From a checkpoint of a small image embedding model: activation gelu.
Rows from expert 1 of block 5, named by matrix and row number. Rows with one number belong to one neuron. Each number is 500 + 40 x the weight over its row's rms, rounded and kept within 0 to 999. All counts start at 0. Numbers have three digits each. After the name is the row's rms in percent of the matrix's.
# up: expert up (model.blocks.5.mlp.up, 4x128x512), inputs 103-205
# down: expert down (model.blocks.5.mlp.down, 4x512x128, transposed), outputs 103-205
up.25 108:435530479459446518513454500569528464443499501516520490513509495519443514483480501528506527588485510511420469501374459511486544504490518517523502458536421472501479528521470494493444535469457471489521501447471552538495551576477553557455494465548524538538571430505512422482488463521537518453469483493508474536530
down.25 114:526469516509484453400469446449548538479507492452478469513512499462381471515472506460598553528501495499529538440465435540524465476512501523505458510544482458506469494547423489494508532554546502481453473456442522545540522451513510456499510507463506528564501439511516461470462511504475481513463554492524533477437
up.26 126:597523494477545454438466533490473530526491507430550412564556502527527510483501440489511506499508480543547476474508460520488519511508536455486514396562593575554565517496481480507470552500504540523513472515491497467527442486481489480541465458532398470491447482466553548514453430513459478490581481519505427492462
down.26 125:513434487534456507475503480515529498526439412503503530528518497455571478497398512558490493519444490472489461565497484384456500489428450515523505459558533477541513433442424481464569538507518459512469477514495513489523470609522510475481515461488450378471584484434426479505475457508468539504477591462470473535507
up.27 087:586472445543540515413507456543502584535497437505530472507477456466499483463504467515542518512454459474456526459496539548418428447488498532589381551430561494495515589455518517501497548451472528473536530461464481492496527524450500501523514489486449482499529483514434481482517580513528483537488509560518521436461
down.27 085:481562483507515554534584463463518503514535464498500436524510529594498535525496502540450513431490544484512451552429568401450514488499539486440508554517536508479493479414518546558525486470477508497521549458521456533531509504477588468522465428541499471524499488416499416484505471524481498396553491448481459526462
up.28 073:579531509466451485463533496496582532511469474474539447548477558509492577560515528499559549526519415519476571533494466552429501617470533454564499508561544475555534480511535474497520482521446533529466457485541497531449509511499479449567549480524476459560580517507454514556477482516568535563511470477482535538482
down.28 072:430529484560458506546485473550516455531441490458511497500504556492565513465555521436457517579429479466582485471500497495470516480572552463442472496481541530528522522494468551516530521450510501480574519435475531462514475521503501484522536446531502503449561512475497489518507454551503522503424516495498522446412
up.29 113:435399444499476506523526471464438554462495519503444450468492532453558491522526436513491495509488482558442498443451606549588399479466496530476516484473399439540451512514512550482531531501457506513558503575525522538466455502449507489509486492537509509477491537572463575550470455466539473516376556567495438461548
down.29 106:487531512450566508544485443457509473392520481546492500483462489516541506592527491538505449484544484528554540507486557487513499510451506552510485479533542479497498500573432490537475469535465478503500523533485462505483461460503469480490470514477491475550539502458457430475498595541434465559470556492556411534477
up.30 090:486462510447536501440473518467569482466535505505553504491465503504486504483516487556481490498511578499482476478511459464453498490575476536500466517465536532440470506481482454482433544530479513531477568506474539464503410435485529501480511436502484532490539561490528446492566507531572511523483500450519554486476
down.30 094:488481439516501482475468517490456474508456431448488490498460542497523468520479496485498503500519575569578456438511459551504492478465509530454502543468510460502489530483455593474553403581483464541455505513450489505556560495415527539461493415484543562449584487427530443535532481467512531548469514487495465451525
up.31 112:480482508499563496556510525497465485473472537497485479477511481516465441534506460465526468558545495471552525512432558502577512537540511478497497552492442504480484517491450505466503482445492560491559564507471493479504457423482446536486446523504488517529499518452506415478499507524517552521501494454446547442453
down.31 104:569533433501553453548511489529501504516465524511478467471488568505471498487506568459559549549514529509493464554430434506535523524509508508585508501489513500539474525457491533536538512499436449559475453521478406521522483514483483513549530524468482499541435524412461506486485553502490569481468469512489472433459
up.32 087:507450519497543502469485519449539459498556487536423428484512497486444509551492506528492485513579473470514403511466437532550515475479408530568538462475561557456500560516481521514439478520428509517555531455465446500517485456428512583461513486495524582442515542489495415489514463514502476475538527427476543508495
down.32 093:517518464586491501526561488498390460598576523423495517442417543501440503509596560455482504520504542418523546442408512507556535488523568500504464460529503491495479536460475480531511537511482479530507488425447529575497489414431471448581468551476564529502424521497433482493452511510508552582500521471510483432545
up.33 097:536446467504481562486490530529466543517454447490545556546446548494532562497435429485590471492444636437614546529465525555381479518534467460479505449515521498509543525472493473430566478452462515494510550571458481496528487489495519479545580499477477527534518457585503532486527453463498440545503525486512463452506
down.33 094:483542456519566480460514512441532470480547491453507508454605489444510568476557468510441509478560489461501403521540471496546526505493450512521539424488437553492504465438510441515533451526519533486435519471535535510516441420581497485509510573519449528452511450479505468542493455547547454478448504471458536488521
up.34 127:555505477580482573461523430492504503521513482419430554556492505431510490497475605532502422541445542429482496477511473485566467442493524484520533428569469486483465523559516570517499400530476486504423455479529489450473519458463512465463445496538516535497530476457507484492508469548468556394514526454508526515530
down.34 146:465550530470540444498497529524554508474543458489539580545444479589470490506507482502514532455536461548538521464509509517486518481534472493494507505445468495478465500445529510494595564556457489509503513522437558527524485523559405501474492526575518468509476490562539509543517491484468450522505462482522505505480
up.35 069:524491459516446538479513538461534567497458453395562507573473515478468448542478514413485479498505466447530505485474493513461380457503528438496479475472570571518502520518432489494553503472469460432507552529509516492468485449436414428490528468510450536472483456477570530485560499455522481502470544488497542534478
down.35 070:491485410480471517500484490527547507525542469516508482408459551530509466531413539461500574583523500410497458512451510532487504486428421485524429502470475422495468509448524526495573502515499512509467472571481505453434511469487428515481471515465543521476470473506481512466458460519556535527545512562490536475527
up.36 114:504494492508489464520506562511527484502509487542541460455498442534465554497435528465557462498541479493549534500462506479440462493515493537534495502494477506490458447483521462495546499504526562535482535528476553498523456523554433523568498519504450497505485515482493467507511453553515479555550479444515575499462
down.36 108:551570494479448550542511508493501554523536466461458518520516558454455484477507548466487488538487577520511494537526514486398475472509509416528461477561590479518566464419553529522512652534490517513499465473596461482461537501495476482510518476499466433523486495563432494454486527442402503452494524467523501457562
up.37 111:433443473481522539525533467458503496464455503519471474478487522391467456557555549512455533478438440479543493438511542475555527510466521502551408560419459509477483504546483555489488528466492499491538504493500521478589414502580482515481478560503488457531479531448439485496529417524478476526444520451481437503479
down.37 100:518568435555493422493473501526494535513497531514474459549522542490473483447483464510515479489475487540459473538452509506534479484481527534509521449467444491524416516465509526511507488477504521614525549586506574438499430530474535467506472501518397469501469475531486513527515537478533503560514516521514443461440
up.38 091:527508497530544462510512459526492501522452475526469525547512494494499572483547475431493517562517476447487557546467517463569501560514483536558488522451474491471470450541479568479437477525538495524465478466480406461535453511521466483535441520537437466567416447546527472507507495492488538529387448445471573503521
down.38 089:515485482442557465553528503387555499500479493551546483514456542503634482465452523542450535510495520440535410475448527527495573502470586492604507451516530557451478446461503577603475437455508525539529441488471477468504490540465460515523527460524542507518482450443503453517523452509414531456533518533472484534472
up.39 075:535487481537531541497528447460521501458480516465499469454508575548395501521524522506524525533566482486476502522496502495452523518451565433511480566513542425543537493474505544472459436528550528564492482452519464500436485511513583495492466477518489456548499555464453494512528481417511451582431501483450648485486
down.39 078:378371481479479452552528491462512471483590422517426534431511518525481500476515503501498481483519494472497478492534512510520467531482467493486472472528504515502433509520507435583430536472523514519499450519415489470491561471518448504557509514456537566549522446509484547513502521625532467516433463461554455446487
up.40 118:527530539486546408526520531520551445505445496468486477457489416481498440466470554441453576508506534480499502568433443502496491510549474516538532499453496574485507542507485553514550586578529505472546480499565480539541520531512447433501528491464486516516592466495557389424539464477529526560441541473487468472468
down.40 114:435425514465440465517519552493551523486525497513541524513431545545503614496536439468490490476478471469563484491571503471528477505465440484500510455494486413471561516493523494544469424445473533495490561471496592513451563446558533502528480548484515541485475439541466498576486591503474539440508560468478530552508
up.41 124:455542439509466558543423431485481502448496453503475552528465509533490537491540543514491449566502527494424446516507484537570551524510525510510488508524435503474466507500480507527432545530469485522556582526472479513510414516481502509491513446499521525513529435523508531466449411474493522513526470557472516413489
down.41 133:544530536496450450499518533483511540531483560411563511517496490499460396506506524508506521510555507517517440501586601533517471457514492475490473480540467505532453455566537395502466534439536495504461481459562487541528523464536518517484543539502538527500500509483522627483414538478477480494515448543468463503498
up.42 101:531519457486539503529482453539502517487546470472533590481487551489478495468556462554514442488418498528532541448555520481480492463453598463497483488512448496569474472517546447529508477536484531441552449512553549536529524488531568388530472432493509474569457484503512481521472575480431475490538477454535497580465
down.42 121:440508520472528439479533562442399532519515609458537420527459442521506444512536511490499538522577472508493506473456473515490540530574493565480518459552514578510467501520476463569452518516456470473527471516429530528498544494450488463495481504515538508477510464588519499493398521549447510449562583495501541491587
up.43 064:480478446495565519433508528518479543539440477488434457533539576517415463519448485512479524465451528492501477563487472529457458431496502524496538509481475508517513560461487520600431528506508577448492491521475503418450525545447549484614457505546468521473485408554504497439502520530486534552556491537504554519423
down.43 072:534524516489508571456523501576513561469466522451534510475457501574489475498458496480448448458475498462577464490482585487488510488481501541556510388561438501532527440504543544419492456494492519480499434453530546538516441533463504499493466512509503520499568580500503515495537545499535475452490552534510485511586
up.44 102:518512483560457475521487565444552520506472401463501419531544468430516524494487453526502480538507449482505483456517503468471447549474517523487469539393463530468537554513483478429534469467578523469467494489551516444461489573441516534518524492491500487540518522548505555480475571472506494606564467493504520484539
down.44 093:562545504500484505488407532474522503448637521455508524522532492455412488465529554478419443525569464537477578402497468518518470529476545486461449462553464477493420569449466446524536514527532482532504392590532488563474490532538504519467423483577501539479502554562545537535521508488475429517559413466459501468524
up.45 078:495533508501452494494530489515567431535531463523528555491531449464495587510489541508513519433495511498582535463518480423462463500535493504495510591493470517522489487539504524464501485445568523489556606380518492472545476491491505525461510534506510441486546540458485461520588507557498485541497542486496468467444
down.45 085:491479530476453495466521497428527543466454533518502416499424550466511498425559533431519461451523504528540424529481418527515471535559472427465522511530508422510516490556540530548479452461433512459447502587521471462483504462438528492519503478474513583497491571507549487532513539414495503522456499407437494514528
up.46 136:589436487485522517496474482514555516457468507455496498482505481551387511454533419561522529466511491486529496478551522503470502502464500496550556480483513533478489483470535526485494431509509566537528452485520474524536489464420525497532494462402507550519527548498535506482483472493503507553482602524551418492555
down.46 128:444499530509477436519486453483527594516487565504566510461446468506508516515507509574453448430492491490500570545493455503523489502529494476470512500460452535484590490512479487482494565436514542492527494447509469439464460478525544518517480535514465567482494476554377505428477543514524538495565484494467421458513
up.47 082:579449539426464433488485579454532483527458528487438485494460532443431559500490508483540514520546498494463525470501483487500437519535521547429475587512557478440444531507540468477497548489511551482503488462474519557425524522484508528464533579461489483557491516482493534424479470470495597535428522511506513441503
down.47 077:546429551542488485473458601586433442550510474517517443516472449455541451519493440475488431467507550566527501478499524458514569455500496514427456483484507505469482506456513528426502517474486484482460521454467479535486517532491528537544452539477478546511482463457532464517464542455452536515508434487501521481453
up.48 075:535548473479470487533459555470479529518446528521491493499438505484465432512425474511511477527408480469482539481538466496446480420514503505392464602507544546444474603486529434458529551448545562465495513442467505487539475445491560525458485521422537481571533509538471488443491471419491454493537486506470506450488
down.48 082:528514434478449548443528526507527559509477494522502509484490480450482532450448522517484472474481502566539502485557525499538537534490509469540482494535504462518594498515532510486526572423466469494441575495614463438519514500454537538499411489517480558493482544466534494523529488539429499489483462551510582475507
up.49 128:475525468456519546544479461467491484503457550544415453496580492487571594488516501516534429524486550481549482454471414526507519497463508508463439472490485513465462455474472566444438524452502522559472516435516484472506460515466488478520526522460446518535530529443534480455521530494530476518498536415550578524487
down.49 121:541414482469473477452514572435547569568394414508512508489533444448471528497486528478544509510493541530501506501543462477479507481485475522508400529560510509480537538559555508469441539577459484485474555469537461501527556451531478564497522441432499448593503504469505525498548518541480511594524458439532507405498
up.50 094:530611544508464520523485510518461574579532482403553450539454498494483522526410510499537505574469519532571576541536494480509488522508461527494508437475507549533462497531468551473544584484466507457491500529435536530421541507411464481503471581517498504556483500538497483455476568518494486526459498451505496557520
down.50 093:515490559553469597457571519443566555454473519476433512533531461551581439448510493505465504557512399471473520445519480592481495513487535437516509499462511466522546492506572402466495549480519486514572477500545537487464534554546446510516470465493470427496494497533455488516518485518460533508501473507433504434489
up.51 101:535466432428514488514463456488490505457400414477517473508511446499525518522523450485473391527486445466501512461493506475458491480443499547495472566533512506514507562529540499531507449492497650424517492509537386464494491442492539443549496436510498509562471420504467541520451478556494523499442518509481525410495
down.51 103:474480530475451488470475490503531537568532525392478472474492597445531482439553481467464473545543471488481492472527484472549464425543455490453469530447423560497563525538460475489479519579482497529503444540545469529432544442496538501505489460554468478493507462528484551510481545536485455481527462479532511532542
up.52 113:508513501537518547476525554513525520497542489481500492499492410511473542483491502562504534451473556584440472457474460534586522482487493579466504434534533508494473455525465462466510465522540526538527506476502494537547519492517415521502500467443504541486490543508580444460483504515514512514525535471484474466480
down.52 103:502452468552489486553446487488511492534528483505550508461516556452521487486560508506413453475497458438517500491576512504490534484480523499434435541592471482567493547558512480525548459497477458458496452490387536508505556526522593498484501534510504531465423573515454487500428556503448497518478457470497458558564
up.53 064:535415490531523529462529546551524472486481530413534473509504503439552508474550456569531449521490534515592547535496488456515528457499413507505504545470488522473498473500512488537476566390470473490556512469463508512450527505446517438410428596492441558481550490498496439429496515465569486527505459454520510455485
down.53 064:479521571450480422427508611500591491469511532454479492523519504444487481495505446520546534512581505521496548515424538463521436547544445523468447480528484436541477527495424496558532450518535498526523528546492519525582547494452493513562521517464440473523434518476503455425572489534540488523516480548468434406500
up.54 084:487511529421546498460485489574536515510490517508552483525546530480536591567509457496524548436482465535530514471554432492538435433466469532489549494400474499476508516501490561490535472545499418554577575500465510538529557451540474466522508479495502578502543425578492491545563456472482462474531474580490490484455
down.54 086:507551468492503532544489527501460497451530537564503563492443482579464473475469484463414470542518472497494557513494477514497535503483514501523493476479498540489546476518455439463541524533469575476481516432510539500479440537489539447544451479488534526519437503468444486494494548541451478480451519468455505525462
up.55 084:458491516451543540481514472514529502477439503538459475467524514395598522491532525513461494472543471453527570442521561460479504428541483504449440532539493480449446577548480447462537491472502516504451541541553498485536477474537476458527480504465398476560469460574440515495593483484482492570515529494515502545457
down.55 074:479494454557435494491529511517517490521513490481537538475540491475483544514460480562489409527527493496534457477470470461507532464539484495511501484498551455556547456424545489573436481532512513468530536511465465442505474466508499544493512429485454543517533452486403443474461503465508506478507569496558424512451
up.56 081:484467436463511518562387450526552577528556410493415524501572568502538458434508464471518514528481476434482531546490445473557519485436555469473495530545491497453489550519510538496489460530492547519554530512542525483497482422473521560538451526471493529499449448529478517449535509509530513439470542470492524532428
down.56 086:553520516493516482515453485466467489537476509517520502560572470525515511464464567533503492530569470570541521496474502446532524451483498494500500531496481537496540534537472549436499514500549553577484552504488546525482428527479417549457519436490463423473516494504543456478462444534477499551486462475465511383506
up.57 124:460475550530541498497442468524482457440462524506434477501497511472536517514524505556416446430557479512559410479525510494490534558454539444528510559456486574508507546518429487547441470520467514492427474460572547413557504444512546511541505407503496397514521508561446411480573526502514409469643461490516517501444
down.57 144:521574530499468472482547549453462518554485438488516507516425512515556468490428443413530503529531467531522492536529498549504504481519473494465527431496513456576511468483584482477504561489494523532522467493458511526495449497485434491502449545500456629464497485531501544482464463483497536473450583495496495489471
up.58 113:444459542465433489470481501430580498540493498525501526587466449483531565555502441507460469492491497493492498528521467515455519470509496446589517445516578494477491502505510414471430423499519457464434487529519469558470539527491495484481507415526447554453531494473570535505544502501528524502518497570525564530515
down.58 096:541485497467464476443383512505513472494447516537520514454514445554456469541448483541559491558463538484520501571481531514438493516442499494549457533533625530521528454461495494472543546532478585486488463517531546547518470497507496445552483466567484420481562525525531437529533459427508459492539557536522517402482
up.59 099:519543520469458564466376521451497500460479519511505541432465501497552425472512536516539477470500459569515551526505550549475528546555520490509478577598428499503511481516467410508436456552459504555506511513495537526555490458558554469466494480481436511555528511490438468412497445488439462507539554504477428496515
down.59 101:561443499483475477496471503477476504507505491517505520469447518493434524508522508513485588574473557503480513460495547488441412467466508485453512462513546423511558564551552500418495542572462499516511525567520519486494447476539473554561457534655547464455525519541453478570470478512524483556472503496557520485505
up.60 126:478436550524573484604526571469462550464520495510501504517555496468607535522526497444464446499423511435531486490502461461537455523501511563482515469476486488450478509481414425536523407466487450495514484557469460469523497573508495549474520503461497465571605469443550540529490480442507479476544550462506472477415
down.60 117:509498499476447510450410490468554503499436512473503424495479479503512574515556484572497439475535451510549526532485540511446492548504501437529521564492516538569554521492542558491485559524582526526452480469518569476435489534452485572515472454456490446486453531518491589511528552536430460527574467476470478543474
up.61 085:490501500506538501530488562494550467456428473540514439457535458596467501440468508499511492476489481419566506462501533496420449484462535446438491506536527564455487486436465604513505564530469537483533528506521504462439530519450510478454456601514492497493451452526478503485513568490482479510482511511537512534498
down.61 090:512389514500567457518536429544521468511460488410469503501535478510518523463503574516499538544455532497505453424438513522503487491521577553485483511461463505548445508527471450498488514543511519490518461521486488465516478514481552526474437512558523432517582526435419520490492447523588465506542510549480530478531
up.62 096:459388463497538538451540507486491458480468458476519501520480514474476518563504405532534497484473458424534490559550581450541451494427533462472488525474525482523551529452586516485494520512469506476484476551479519498503519524489505514514489495590524477473467463480494505576523468494523603503430517524575485511479
down.62 096:503457454504502445558525505460536535503454492541477531496495503506515544462426492564469516475525431522458516541511516424522553485596463439558490458502529509501512482502479494505468530489495470510550509489559519556523451481488526485541460422451512500516500426473546449491477490507543502514519570507524461485509
up.63 083:517518449522470532500521422491512497498426477520497434514500503482514454503451469522519522571498500518452524410505430462442437618530471391477517523468489447518488516510495488558533542464499490469515486477510488538492491517496523464568536486471485532499476529505497509489498426424571489564453521500478539454527
down.63 088:540427555497503459525558478507505475465546470460500536560479500564526527523501494526421513430495510485466494410441495440544564498505490489435495471530514507587462453522486474537435438525428531434499460466558446539552497491488560512442418527515554533531521605532510494518498509513556483489513491540471541481470
up.64 136:472479465483504568522504541505498502419484556473513438506529542522509459489548516537446499426512523480509468495480559471539548505402533492444485502563547521448480495442485526538498576534532521479550521518503522529537449504451503501522481419515513509541650507567537424543459437513588550460510535523545449428458
down.64 143:534491532513544516433592492579522503464525468525449575539496528491556530510531492526477496553475509485441497501505503515533474426469453508443513439458513513483530415592562510526493488543407430514512455516521431458444474513593519487471461506564483476424396497493431481507489443498454501463436499520491553613614
up.65 075:583523484480532549587531510605504483432521465514542572445588497509455554532478467445494518418435500487494472497468484458499518479448465533536556472429486574561487479472493514490532398546514537534511469499499445470510547538555548515451531496426516595540509476505517479508492481467513623485552530460513404547450
down.65 082:448519536488449476516468461431501520472494525422495468517468536591476465465574575519459535479469471484508558430510539568512477597501482472438493509485534458432473525508476486539541463523515484434491486516472522522541498556539475505475488497442489457477498554520554469537513512426551505505495445522541451459490
up.66 085:490577501488508477570512407513499526456506490495516526549504503527481514476405526486543502547500425491454513535525530477500543588513561493605487424492488451605492523463509566471566529470505492525464520568483396512480528477467462529569527498567463518587500460529481487497476428474513483507461508543518552522492
down.66 089:480557407489477496511494600483501464468554489524501482471570547605509525498557493504465477558555495495499511469534551427549525484486481572485514455446484498468389495459454486494461534450511559468524548491521492512543556422475480473436561500582453373477447576542499475441540463506495528484454534471475478549459
up.67 061:505512474508455442528516508581520540495474468526502536468496519555548509502441472455504519461520445471542486483472518542472504479467505446483494563493518543478540536481567470484514560514505509509457467510444534483490485481474615541497440481445464482448431480537437473444547485471530505552449523589473518531502
down.67 070:504467489519560489515492470483527565553467516571539506447545481498555514521482481468537453491526501492548506536532517520500568513532546441485484478448480487496425462423520490551511431497480459469540548479575545580489468481551441562526500491453462478532520504478477520540489464496516524481561463467498490483494
up.68 097:476571519569562452512505521556519516440533488504509471480489492468505499502542409476564504539508468523540559588479462504567546611488488482454577495520396487518463504479501491481465499508584593576458503524524462455459398503473470540535493528537463399531504449593504541529502514545567507525513484543499553454494
down.68 100:423460492457488559451468532450447588478487529481559521538538527545529525511459500580550575453564524494527429412469521545573543537530497527533474456586575506547537499452533451510489554500431480471544532481466461541436526470483470552467543489453581553502496533541571539479476457534511529413453478512496438495465
up.69 065:504489494549504540455500462511423494510394501530495465442499504475512500498496482502506517519500578539526559433426415544498501551498485464571513454449497494479513481434494569533491468445447533534508535509469541483414496441421551435514500509505515514514485519501518440445499518526533432417513543476497508492538
down.69 064:466491550576514502470510541486525534430492517464404447453504458495498476557490487499432503496416543494452481484488546465507410468514537536559482525513570530516467486503505544540477507557480520495467507515473470526473531528477501464592504547556493532420504491493500464491507498523500495513581475505448508559548
up.70 101:541450425528476578472456454517497485502531460497516458508513390464459489534520491529484441496482574502549525418472497496522516511548434552522515523509461484495487556516517485554414478531468577501510497479449526474471474529433578472469502487467508531522504576487475470520523497485566543511504552580460398431524
down.70 091:532452453535510503493479500472488538520434492454498490509504621498406520433432489462547527519554436491546503484489464468489512514444444531474438542464512510521470477457500454446496490442472521567545548419475527479505588448523452441507517536481485572536594575563458464435564540516504503516457515538460566496492
up.71 116:524530485606506529587526546535416545498518532569459519477505526519490510521491576479447541524492469470530464473483564518572489478541525538504612515510468491512496511533486552436517549468500466525510516513513553450537458536461446551482468544464535489559568527559551434486497508429508491586571536533466540480537
down.71 103:543502434574504462430498494430527439560488446531505498433460506502499470489493538553446472523489476504515489479548489477470531490464481546491509572456501534479421503439450477573442521471566449498505480456463494498451490521497534483481485497472422545528489450503462511413454557523499541504461454530513411432530
up.72 090:519446434448528524423466561523444500494513449572503521490536450417454425505465548483497548576468465433458476500491483494461472476529462466475452553501525460485475546514500482453510513479531549502472504514513423469503507463556504459501520414498515503547549508507472524464507461493484517564429466461456498479497
down.72 092:529470526562549510470530469535471510540582513520510529543467526486455497423489505485520477533485577530459428460522553470509528506460517585558531517497516479460495427466427538477487469412438483507505481431485478589521514522459490438457513517503531554468436469543475490439434553486491492424476442463521458444435
up.73 061:606529438460579488490570503544526532484488520533459514486514517512418561492491536526608552518524513439443491478475517460507457594396496575498433434555464546502485501567489527441464482512564469483549518535488519507520505463481435470506545509558515517528523471482501561480490480497531484506403486498566490470497
down.73 073:513549493478504481533518505529504530473552490460532435489449452532460496477489526493533490437498523530476428487514514456617468491508511487520587487535469475504460452509501524536481423565437452547474519508524489490526488487532502509519492459486454491461470496498511449505580533548458453475556505437532462483519
up.74 118:552499607435543459536475514524555484567530481478572455458516510466549459488537534451508465421490498498543484513493513488552482397567465571484504580439500547427421474459476487533426503546541459495477537464554395504495453485421473533445424435474482609432550491480452485519496483474483538478577503504499503450449
down.74 118:499529525450478555416427482476447505505424466606437567555462533452442509502544491500440512627503494497528544521478518476443440510440522471474476478517577445471530487531444559453522484546475532474529424504493493486443533471455530510499474537518460561536425467525447539517501548502499520520527549545529525502535
up.75 123:522504482502507510535536496492436523551480482464513527515457483500564479495483471481488524541517508500426532448486490505548471452456503548430495426534426479473477428528470463488535518480466583509486470502453476475497516518503479470514504486527538542551418418537505526505469505541570567447437529507468561538524
down.75 134:439545525518435501535453477506555478442501460526543454509507458459519519519563541550455512432473548503521375471535474488520485416464502495565529542491502446522543544571544528499455476611520485510502555489572533541479517534482515410493493452503450510426553571491511471510592528544472506490560511456532496563494
up.76 060:507475485479490553495467611544499488512477479522486452495516525509510526471486496618477467467453490472558495489493495477465465531432452545513475477423537535477533500548521557505545438546496499501499520564527500545511511409481496526496539490452472510558595500484467514462521418510483515484516488503568523573475
down.76 067:406451522618496435492491427508522518537535539471528512424486498566533460508552606518468525487470578507498532557447465434451451486536555467502550513502513532513558477501449476548535485549501502489517463478538524404556476530497528453492483531453519481475529465516498576471550565455488457497486581485505468492542
up.77 072:554487527490445471479560510478436505489474536404460440443465512554466560532504520482533548587438472540556566496507477470455499540575551383485459515471513537479515500475518519430451508466527554495495470418521528530458555542461479552536495527492547510537446488484579503507461521541544523526467485539477473513539
down.77 075:446437506547520534507498542468497531455498514484502505550548521461513528496500501507463501498488485425541486480477554524499490483448494564504500455555456527465456452428518515537536508468460444493500507522475433481507514540586516547474496510493507460522476450528457517549475495531491460492459453497509546512494
up.78 082:515518426519537493481499495493528412438517482503401536469491501513460499511511518520526518572402520510476510493453550528521502574342513597500549499512547481512534496527518601520541454544472559532529490503521509440533585570509522448539480511542457525530486440427457470504509445498547503534476431584558553508561
down.78 081:422475489548500452581424454378506553434440583499461473518505497541488558511558427498509534531504508520543502489503556468519491598500547492610449558548493457492521486496465522450532501463510546508465492514523540470515443519490569547439525495485511442513521540493472422518557425513507439474597509424531501519466
up.79 079:549420485495527504504422552490561463532474516450504458459506477475492499481453535598478503531574503524502544493467481523562542521563517458487446474503522506471469537470463550519545573490509509618471519436474517464540425510458496597559438517473484523485475535526537485465596563503481593512498580504506515452498
down.79 077:489483445529486463502480490464478540474451488428489539513598487503554558438512439510492540485474501492522552421572511504520412452556460521578534445436467524456525497487443516525504545459507494552453503460490476517510488424473513549530502450536521520487592449579511518423472531539615465540450478555508481452508
up.80 108:577439462529476465503469478499479466531457490468528529528476543545479462466541591473488567458426519450505475523499512497443510397496539536489560510482511523493548553502413479553567473552509466463522453481500583558505502512492579547468522464431534485543543496531428475497537481390474521510515508531486465493538
down.80 101:464466535531524571510460373531480537505468496527478536477535476461536506519507465489467522469544488493560481511477504503542511486490553484484494402503395556517503438473493473509486516421548514548482450517491463430480512490519523511502543510531517494548499522515473527540449528478497489589526504461522563517448
up.81 101:506469447461432474483504549519511509514499471411500545555464468505584489488509491477546557561493476541512524521513410524464553571521505503554494489490552509474478539496513582471468531535517454535413536523501511483523477444497500540511538500477391415492458463512535482487502515438493500483541450466508538484475
down.81 105:474518520524537556455483522557498445460463520557440506525572505465526562548442548469505516458520523544530478492524519517446491540408524473535518523500491464536530569505499534579492546553510485518508512507481494437510458496591460373459504511592524398493560527489515495484458539468506525520469553507505571478512
up.82 107:533479541520560561495508497553504536492497502431429541517483536491505452459517572461541562564504467478563511465429461479433488467538488540537532487555480587497536482510497483513490507471487496508589494516522494502493562480498458449530472521474572491554503442571439545454433482498494508496457497549587453479555
down.82 111:504544576519472481401509513496544527464447493486524566504460478559505524491502516541468423551500517551500611463464533521538524487472480517472552460526446584476569479565469520462492467561487458456478532466494511521520547483469543527500506552582455513379505494524534427487494588514478474494554548552503521552571
up.83 142:521464529469478573414542508488576519493481505466468492500506550491483462529504511583487529478567463520544518438524534459542489450542512536523546502538589481444453544526550564523539627560522555532494525512512535562435421460544431437524460388514483508535475511491512447502557422508468534459460507488502459474497
down.83 149:457495448573650500564492470469531493500574544567469484466573461478534473458487464411488432494483515450475554564474497494516504503494470547492433483459454484526527456521507491556474529424500473528506476528498471449466489551490537555505481544520500528486422524526464495520461526498541507463440529504429531473468
up.84 123:441487524455495526423459520482560529507475537504490486528518470541502503527513540582491491476517511530484464475485435497527484499492471499524477541500544542567475465569501542462553527619523541590548535493487512483510436528499513429421429390535449543565497425474551496498524389507562501495554486509526515485388
down.84 122:443502532566539486524549463498476513502440525420428443498450491440561419482548473467436477557503486447457573465526472557519474534503450513476529427518454447507519503486481517551561486522479493473520474490580469513477524482482466523510462528479615521471444497577475581529474485473515511454489514511504554467605
up.85 077:561475523518494512514561490510490499502479454496575450550426503448538499491535521477525549462447435534433485553491448516509500573543505484505570547506556476512493511517518509490457568549470435536544436494468539477469461501514575499513475416502503525478584480484505464459563548468504477503481509555432551508546
down.85 086:496473553486470508488536568466415488519493422495535547539476513436555520495527425444490467544515533504545478509550487534558516504504492415585525404477490473496520538440513492448512507503538559503565535569481421482446477469559496533502498456585511517498481506533576582581411415542501617480508555554502598522492
up.86 115:510481560495475558475434481525436542459507537480527470544474591464518518529512500471502509484536550571543462515463487553534501584463537497496481568509555559517503551491432493381494489470569445532505527530498505467525469467485480520558490506491493429480553485499527483469547482513546433534534497449457509467405
down.86 118:502581528467509482492516468520479467518609519489449480534534549493467433501517537482493522527570454460507466503510513468474464472518482534575545494454557479521504515446480498527466521503513496511502413486472448471487460504495462533563463491415488572504405496519523566492437479465478472541453395551500570508527
up.87 080:517476454451481524497387476472518575465501496540481467439486531512618474488547545473456501563563477507453508470485460477546551519503540545496477584460516482510520475527385475500520630447458474485502562489461534491464404495466469546504435495555494442507431482553503478424448524440513547538547550465424530511443
down.87 083:475483547556605521532511548529464427515517464525439533470432540496542486502470469472543479545475526440487547446464413476489495468489527475455508515542539469577491480414509550485463440458483470494517480488498515461557514486484523500472494528496537506514473512480460581476484497477456506433469510463460505523475
up.88 092:489418509510505497505510484472566479536481487466473458518461482545517490435611472537528546575555517526523480457475448601501504573436502464528555495494523453512486490474477499473495448467458521519474508480428529470512451538486507506499497451422461476436418511483498524441543483511539490476456491502516511535472
down.88 086:471476444496467504468547466531495514537520502550505541552517415472500491589457515500499517400493531494516496465531502508454485552548505523542496500468483545499448487537528501501484546532568490519512482390553542470498507566447511586559501425477516444507583496526480529476554498523535514595523454485442487396414